From a checkpoint of a small multi-label audio tagger.
Model: 14M parameters, norm rmsnorm, num experts 32.
Rows from expert 27 of block 3, named by matrix and row number. Rows with one number belong to one neuron. Each number is 200 + 20 x the weight over its row's rms, rounded and kept within 0 to 999. All counts start at 0. After the name is the row's rms in percent of the matrix's.
# up: expert up (model.blocks.3.mlp.up, 32x256x128), inputs 0-127
# down: expert down (model.blocks.3.mlp.down, 32x128x256, transposed), outputs 0-127
up.73,107,200,200,200,200,228,234,200,209,262,200,200,200,200,200,200,200,200,200,200,200,200,200,178,200,175,200,200,200,200,200,200,200,200,200,200,200,200,200,200,200,200,200,200,288,144,200,200,200,188,200,200,200,200,200,200,200,200,200,247,200,174,240,200,200,200,200,200,200,200,186,200,200,200,187,200,200,200,200,238,200,200,200,251,280,200,200,280,200,200,200,216,200,200,200,200,200,200,200,200,200,200,208,162,200,200,200,200,200,200,230,200,189,200,200,200,237,200,160,200,200,200,200,200,252,200,200,165,158
down.73,097,182,200,207,200,171,200,200,246,200,200,200,200,200,200,200,200,200,170,200,200,200,200,213,200,181,200,143,200,200,259,200,200,200,170,175,200,165,200,200,182,200,200,235,200,200,200,200,200,200,200,231,200,180,200,200,200,116,200,200,200,200,143,200,200,200,200,200,262,200,200,200,200,200,200,197,200,158,200,200,200,200,200,175,200,200,179,200,200,200,214,129,200,200,200,200,200,195,200,200,200,200,174,200,200,200,154,200,200,200,200,196,200,200,200,182,153,254,200,200,200,200,140,200,200,200,200,200,200
up.74,051,200,200,200,132,176,200,164,168,200,200,200,200,200,200,200,200,200,200,257,200,200,200,200,200,200,200,246,200,200,200,200,200,205,200,200,254,200,242,200,200,149,200,200,243,200,200,200,200,200,200,200,200,200,200,200,200,200,200,200,200,143,200,200,179,200,200,200,200,200,150,200,200,200,173,200,200,200,200,200,200,200,200,267,200,200,200,200,151,200,170,200,200,170,200,200,200,200,266,200,200,200,200,200,200,200,200,200,200,200,200,200,153,200,200,200,282,200,200,200,200,200,200,179,200,200,200,200,200
down.74,064,200,200,172,200,236,200,200,237,200,200,200,200,225,200,229,247,200,200,200,200,176,200,192,200,180,126,200,241,200,200,200,200,200,200,200,168,200,200,200,257,200,200,200,150,200,235,254,200,200,200,260,200,200,200,200,239,200,200,200,225,200,200,222,200,237,200,200,200,248,200,200,240,161,200,190,200,229,200,200,200,207,200,240,200,200,200,233,200,200,200,228,200,200,200,200,200,168,200,200,200,200,249,161,200,200,200,200,200,200,200,222,200,200,200,200,200,200,200,171,200,200,200,233,187,200,200,200,200
up.75,098,191,172,168,200,200,200,178,200,241,150,132,200,156,200,200,200,200,196,200,200,200,200,169,219,200,200,200,200,200,134,200,199,200,200,200,200,200,200,205,200,200,146,226,218,211,200,226,184,200,200,200,200,184,200,200,152,200,200,200,200,171,200,200,239,200,200,200,134,200,150,200,200,200,200,200,226,200,200,200,244,200,261,200,200,200,200,200,161,200,200,200,200,200,200,200,200,200,200,228,200,200,200,163,200,163,200,200,200,183,200,200,200,200,200,163,200,193,200,200,201,200,200,200,200,182,243,179,200
down.75,082,179,173,181,200,200,200,200,200,200,200,200,200,200,200,200,200,127,255,200,163,200,200,214,200,200,200,200,200,200,176,200,252,200,200,154,200,200,229,200,200,200,228,200,200,200,231,200,200,200,200,200,200,168,220,200,193,214,200,200,200,149,200,200,200,200,255,200,200,200,165,252,200,200,200,200,246,200,161,199,200,200,200,200,259,200,175,200,200,200,200,200,200,200,200,165,200,200,200,231,200,200,154,200,168,214,200,200,200,169,200,200,200,248,200,152,200,200,161,200,200,200,200,200,200,200,200,200,200
up.76,096,200,200,200,200,200,176,159,200,200,140,167,200,200,200,200,200,200,171,200,200,200,200,183,200,200,200,176,166,200,200,200,200,225,230,200,203,200,190,200,253,231,175,217,200,200,200,251,200,200,200,200,200,200,200,188,200,228,161,160,171,200,200,200,200,200,200,200,200,177,197,200,241,200,200,185,200,149,200,200,200,200,210,200,180,200,149,175,200,200,213,166,200,200,200,200,200,158,200,200,200,200,200,168,200,200,200,200,200,153,130,200,235,200,200,200,200,200,162,200,236,237,158,200,200,225,200,200,200
down.76,096,240,200,200,200,212,200,226,200,200,200,200,200,224,200,200,243,218,278,155,200,260,200,200,213,200,200,216,200,200,200,211,165,224,200,209,146,200,200,200,200,172,200,200,200,200,151,200,200,222,200,200,200,200,174,200,200,244,200,200,203,200,222,194,200,200,200,210,200,200,200,204,200,200,200,159,161,200,200,171,200,200,200,200,167,200,200,200,200,161,216,181,200,200,200,200,200,200,200,200,180,200,200,200,159,222,200,200,244,242,200,200,200,200,200,225,200,200,210,200,192,200,240,181,236,200,134,200,211
up.77,082,200,200,200,200,222,241,241,200,216,200,227,150,200,200,200,200,200,200,200,200,200,213,235,159,252,200,200,200,200,200,200,200,200,180,200,200,200,185,229,200,177,200,200,200,200,200,200,200,167,173,161,200,196,200,200,200,200,200,242,200,179,200,220,200,151,200,200,200,200,200,200,144,200,200,200,237,200,200,200,200,200,200,200,269,200,200,200,200,200,169,200,200,200,200,200,152,200,200,200,200,200,200,200,200,200,200,200,160,245,236,200,157,200,290,200,200,200,200,200,181,200,200,200,200,200,200,200,200
down.77,084,200,214,200,200,178,200,169,200,176,200,172,200,200,200,200,200,200,136,200,200,211,200,200,200,175,141,197,200,200,200,160,200,171,200,200,200,200,200,200,200,200,200,200,200,200,255,200,200,200,200,200,200,184,200,200,200,200,200,200,200,200,200,227,200,200,200,179,163,192,200,200,200,200,200,200,200,200,238,238,236,231,200,200,200,223,200,233,200,200,200,253,200,200,200,166,240,200,233,200,200,200,200,200,129,154,200,200,200,200,252,200,232,200,200,200,223,225,200,200,200,200,200,159,155,179,245,200,200
up.78,092,185,200,200,200,277,253,244,200,255,200,200,198,200,212,200,200,179,200,200,200,200,200,200,200,200,200,200,200,200,200,200,166,200,200,200,168,200,175,175,200,200,235,200,200,200,237,200,200,184,200,146,200,172,200,200,246,200,200,200,200,220,200,200,200,200,200,200,200,200,200,200,155,200,200,243,200,200,200,200,200,200,200,200,200,200,200,200,200,147,236,251,200,200,200,200,200,200,200,186,200,200,200,200,200,200,128,200,175,200,225,236,200,200,233,200,181,200,225,200,157,200,183,200,238,200,200,188,200
down.78,088,200,237,200,200,143,134,150,200,147,200,200,259,200,200,200,200,200,144,200,200,200,200,200,200,200,200,200,200,200,200,200,200,200,200,170,240,200,200,200,200,200,200,200,200,200,200,200,201,200,200,200,200,147,200,200,200,200,223,224,200,200,200,235,179,188,169,200,200,200,200,200,200,200,200,200,200,162,200,200,200,200,213,157,200,200,200,200,200,287,200,200,200,200,200,200,200,200,200,200,200,200,164,226,200,200,200,200,154,158,200,200,200,200,200,199,169,234,217,200,199,200,200,200,177,200,236,200,200
up.79,085,231,217,237,219,200,200,249,200,200,200,200,200,200,163,200,232,200,200,146,200,250,200,211,200,179,200,200,200,200,200,200,200,155,200,200,200,200,200,200,148,226,200,200,200,200,200,200,200,200,200,200,222,200,200,200,200,200,200,200,200,200,200,200,200,200,261,200,200,200,200,200,226,200,200,200,200,200,200,161,171,200,200,161,200,200,262,200,200,200,200,163,200,203,200,200,238,200,200,255,200,200,177,223,200,200,200,200,200,200,190,166,200,200,200,200,157,249,234,200,200,200,133,235,200,200,186,200,200
down.79,090,200,200,184,200,200,242,200,246,200,200,200,200,200,200,183,200,200,151,200,219,142,200,200,224,200,200,203,200,200,200,154,200,211,200,218,155,200,200,200,200,175,200,161,200,163,200,200,200,238,238,188,200,200,200,200,200,200,228,234,200,218,200,200,200,200,166,200,171,169,200,165,200,200,200,238,200,200,246,242,207,200,200,226,200,200,200,200,200,200,200,252,200,200,187,226,217,171,200,200,200,200,200,200,200,148,232,200,252,200,200,222,200,200,200,200,200,200,200,200,200,200,251,200,200,200,245,200,200
up.80,115,200,233,211,191,200,200,148,200,232,200,137,200,183,200,228,200,173,200,156,200,158,166,185,200,200,200,200,200,238,200,234,180,200,230,200,224,200,200,236,217,200,200,256,177,252,200,200,200,200,200,177,200,200,200,200,169,200,200,176,230,200,200,200,192,178,200,200,200,173,200,161,200,200,242,200,200,172,200,200,200,200,200,200,179,200,215,187,234,200,212,153,200,200,200,200,200,200,200,200,200,200,200,152,200,190,200,200,200,174,171,200,200,200,200,200,182,200,200,200,222,200,142,241,200,200,200,200,177
down.80,110,238,200,160,200,200,200,200,200,200,200,193,200,200,200,200,200,200,200,140,200,200,200,200,234,200,269,200,200,200,200,200,120,200,200,200,200,200,200,230,171,173,200,156,200,200,185,200,200,215,200,200,200,200,159,200,200,200,200,171,236,200,200,205,200,200,200,172,200,169,200,200,234,200,207,200,205,200,200,200,200,200,215,200,200,200,200,200,139,178,200,200,200,200,200,200,200,200,200,200,163,200,200,187,214,200,200,200,288,200,208,200,200,200,200,214,200,154,200,189,190,200,254,191,227,191,200,200,200
up.81,091,200,233,200,200,165,200,97,162,200,200,200,155,200,200,210,167,169,152,200,231,200,200,200,233,200,200,200,200,200,206,200,200,200,200,200,256,237,200,200,200,173,200,200,173,200,200,191,200,178,184,200,200,200,267,200,160,200,200,200,200,200,200,180,143,200,146,200,200,200,200,200,200,200,200,200,200,200,200,200,200,200,200,200,200,200,200,200,219,200,200,227,200,172,200,200,200,200,200,200,200,157,200,178,200,200,200,200,162,182,200,200,200,200,200,200,164,200,200,200,200,200,200,200,159,200,200,200,200
down.81,094,200,200,182,200,228,200,220,200,200,200,189,200,200,200,200,258,200,276,200,200,200,200,200,200,200,200,200,162,200,200,200,155,170,200,200,170,200,200,200,200,200,200,200,255,176,144,200,222,200,200,200,200,200,158,200,239,214,217,200,200,200,200,200,200,250,253,166,200,200,200,200,219,200,200,164,168,200,200,200,200,200,200,200,200,200,200,200,200,200,200,200,137,200,248,200,200,180,200,200,200,200,200,177,200,200,200,257,200,200,200,200,200,200,200,200,200,200,200,173,200,200,200,159,200,153,200,200,200
up.82,104,200,200,200,226,200,200,200,200,200,211,200,200,254,216,229,200,200,200,200,200,200,200,200,200,200,200,241,200,165,283,200,200,155,175,178,168,172,200,200,154,155,200,200,181,262,200,226,200,200,155,200,215,180,177,200,200,200,239,200,200,200,212,200,200,200,200,189,200,200,209,200,200,200,200,184,183,200,200,200,200,200,184,200,200,200,234,200,200,161,200,200,200,200,200,200,165,200,200,200,184,200,200,200,200,200,200,200,200,241,200,200,200,200,262,251,200,200,227,200,200,189,200,228,162,200,166,200,217
down.82,112,183,200,184,200,200,200,189,200,200,200,224,200,200,200,200,200,179,170,200,200,200,231,199,200,207,200,200,200,222,175,157,200,185,200,137,200,126,200,179,200,213,200,200,229,169,263,200,200,200,200,200,200,165,212,226,200,181,200,245,200,200,200,200,166,200,200,200,146,200,200,200,200,200,200,200,216,200,200,200,200,200,200,177,203,200,208,219,200,200,200,259,185,200,253,200,200,200,200,200,237,181,200,200,200,200,200,218,191,149,215,191,232,200,200,176,200,240,200,200,140,185,200,200,200,200,200,200,200
up.83,081,200,214,200,200,200,223,200,200,200,200,272,200,169,200,244,200,200,200,200,200,200,200,200,200,200,200,200,200,247,149,200,200,200,171,160,232,200,200,200,200,200,200,200,246,200,200,200,200,160,200,200,200,200,250,200,200,200,200,200,200,173,200,200,200,178,200,239,200,200,200,200,200,200,200,200,250,200,147,183,200,200,200,200,200,200,200,200,200,200,142,237,200,165,200,175,200,200,200,200,200,200,200,200,200,200,270,200,200,200,200,200,154,200,247,200,149,200,200,200,200,200,200,200,200,200,227,200,176
down.83,086,253,225,200,200,200,200,141,142,168,200,200,200,200,225,200,200,200,148,200,200,185,200,200,200,176,200,214,214,200,200,200,200,194,200,200,200,200,226,200,200,162,200,200,200,200,200,200,211,200,200,200,235,200,200,200,257,200,200,200,200,200,200,200,200,228,184,176,200,186,200,135,200,154,200,200,156,200,200,257,200,200,200,208,200,200,200,223,200,152,200,200,200,200,173,200,200,200,200,200,200,200,200,166,197,147,200,200,200,213,256,200,230,200,200,200,203,200,200,171,200,200,200,200,200,150,200,200,200
up.84,074,200,200,200,150,173,200,182,178,163,200,253,200,200,200,200,200,200,200,200,200,200,200,200,200,200,200,191,200,200,174,200,200,200,200,200,235,215,230,200,200,172,174,143,200,200,200,200,200,200,200,200,200,200,200,200,119,200,200,200,200,167,200,200,200,200,200,200,200,168,180,200,200,200,150,200,239,200,200,200,200,200,200,200,200,200,200,200,219,200,200,200,200,149,162,165,264,200,256,200,200,200,189,200,200,173,200,200,200,200,200,200,159,161,179,200,200,200,159,200,239,200,200,200,200,200,200,200,160
down.84,086,210,200,200,200,241,200,200,200,200,200,200,200,246,218,222,222,200,200,187,200,200,200,201,200,200,133,237,200,200,200,200,200,221,200,221,191,200,200,200,200,199,200,200,200,200,200,244,200,200,200,241,200,200,200,182,271,200,200,200,231,200,175,200,200,277,178,167,200,200,200,200,224,200,247,155,178,200,200,234,230,201,200,238,200,225,200,240,200,200,200,200,226,206,200,225,200,162,200,200,200,200,200,139,200,200,200,200,204,200,200,200,200,216,182,200,197,200,200,172,189,200,200,200,200,200,200,200,243
up.85,126,200,177,200,227,200,200,258,200,184,200,200,200,216,239,200,200,200,200,200,200,200,200,200,200,184,227,200,200,172,276,200,200,200,180,185,154,180,200,200,146,200,200,200,186,248,177,200,200,200,138,200,200,177,200,200,200,200,200,243,164,215,200,200,200,163,200,187,200,222,200,200,200,200,212,200,200,200,200,200,200,200,185,200,200,200,233,200,200,200,200,155,200,200,200,200,166,200,200,200,200,200,169,226,204,200,173,144,186,209,200,200,200,200,232,219,170,200,240,200,166,200,200,200,167,200,166,200,220
down.85,135,186,200,175,234,200,200,200,200,200,221,241,200,200,177,200,200,200,159,200,200,200,200,216,200,223,200,200,200,208,200,140,232,200,200,157,200,200,200,192,200,200,200,175,200,159,226,200,200,194,200,177,200,175,215,227,182,190,200,232,200,200,200,200,139,229,196,200,169,200,178,200,200,200,175,218,202,200,200,200,200,200,200,170,213,200,189,200,137,200,200,273,164,200,233,172,200,200,200,200,224,200,200,253,200,169,227,200,175,196,220,172,234,200,200,187,200,200,204,216,200,201,200,200,200,200,212,244,200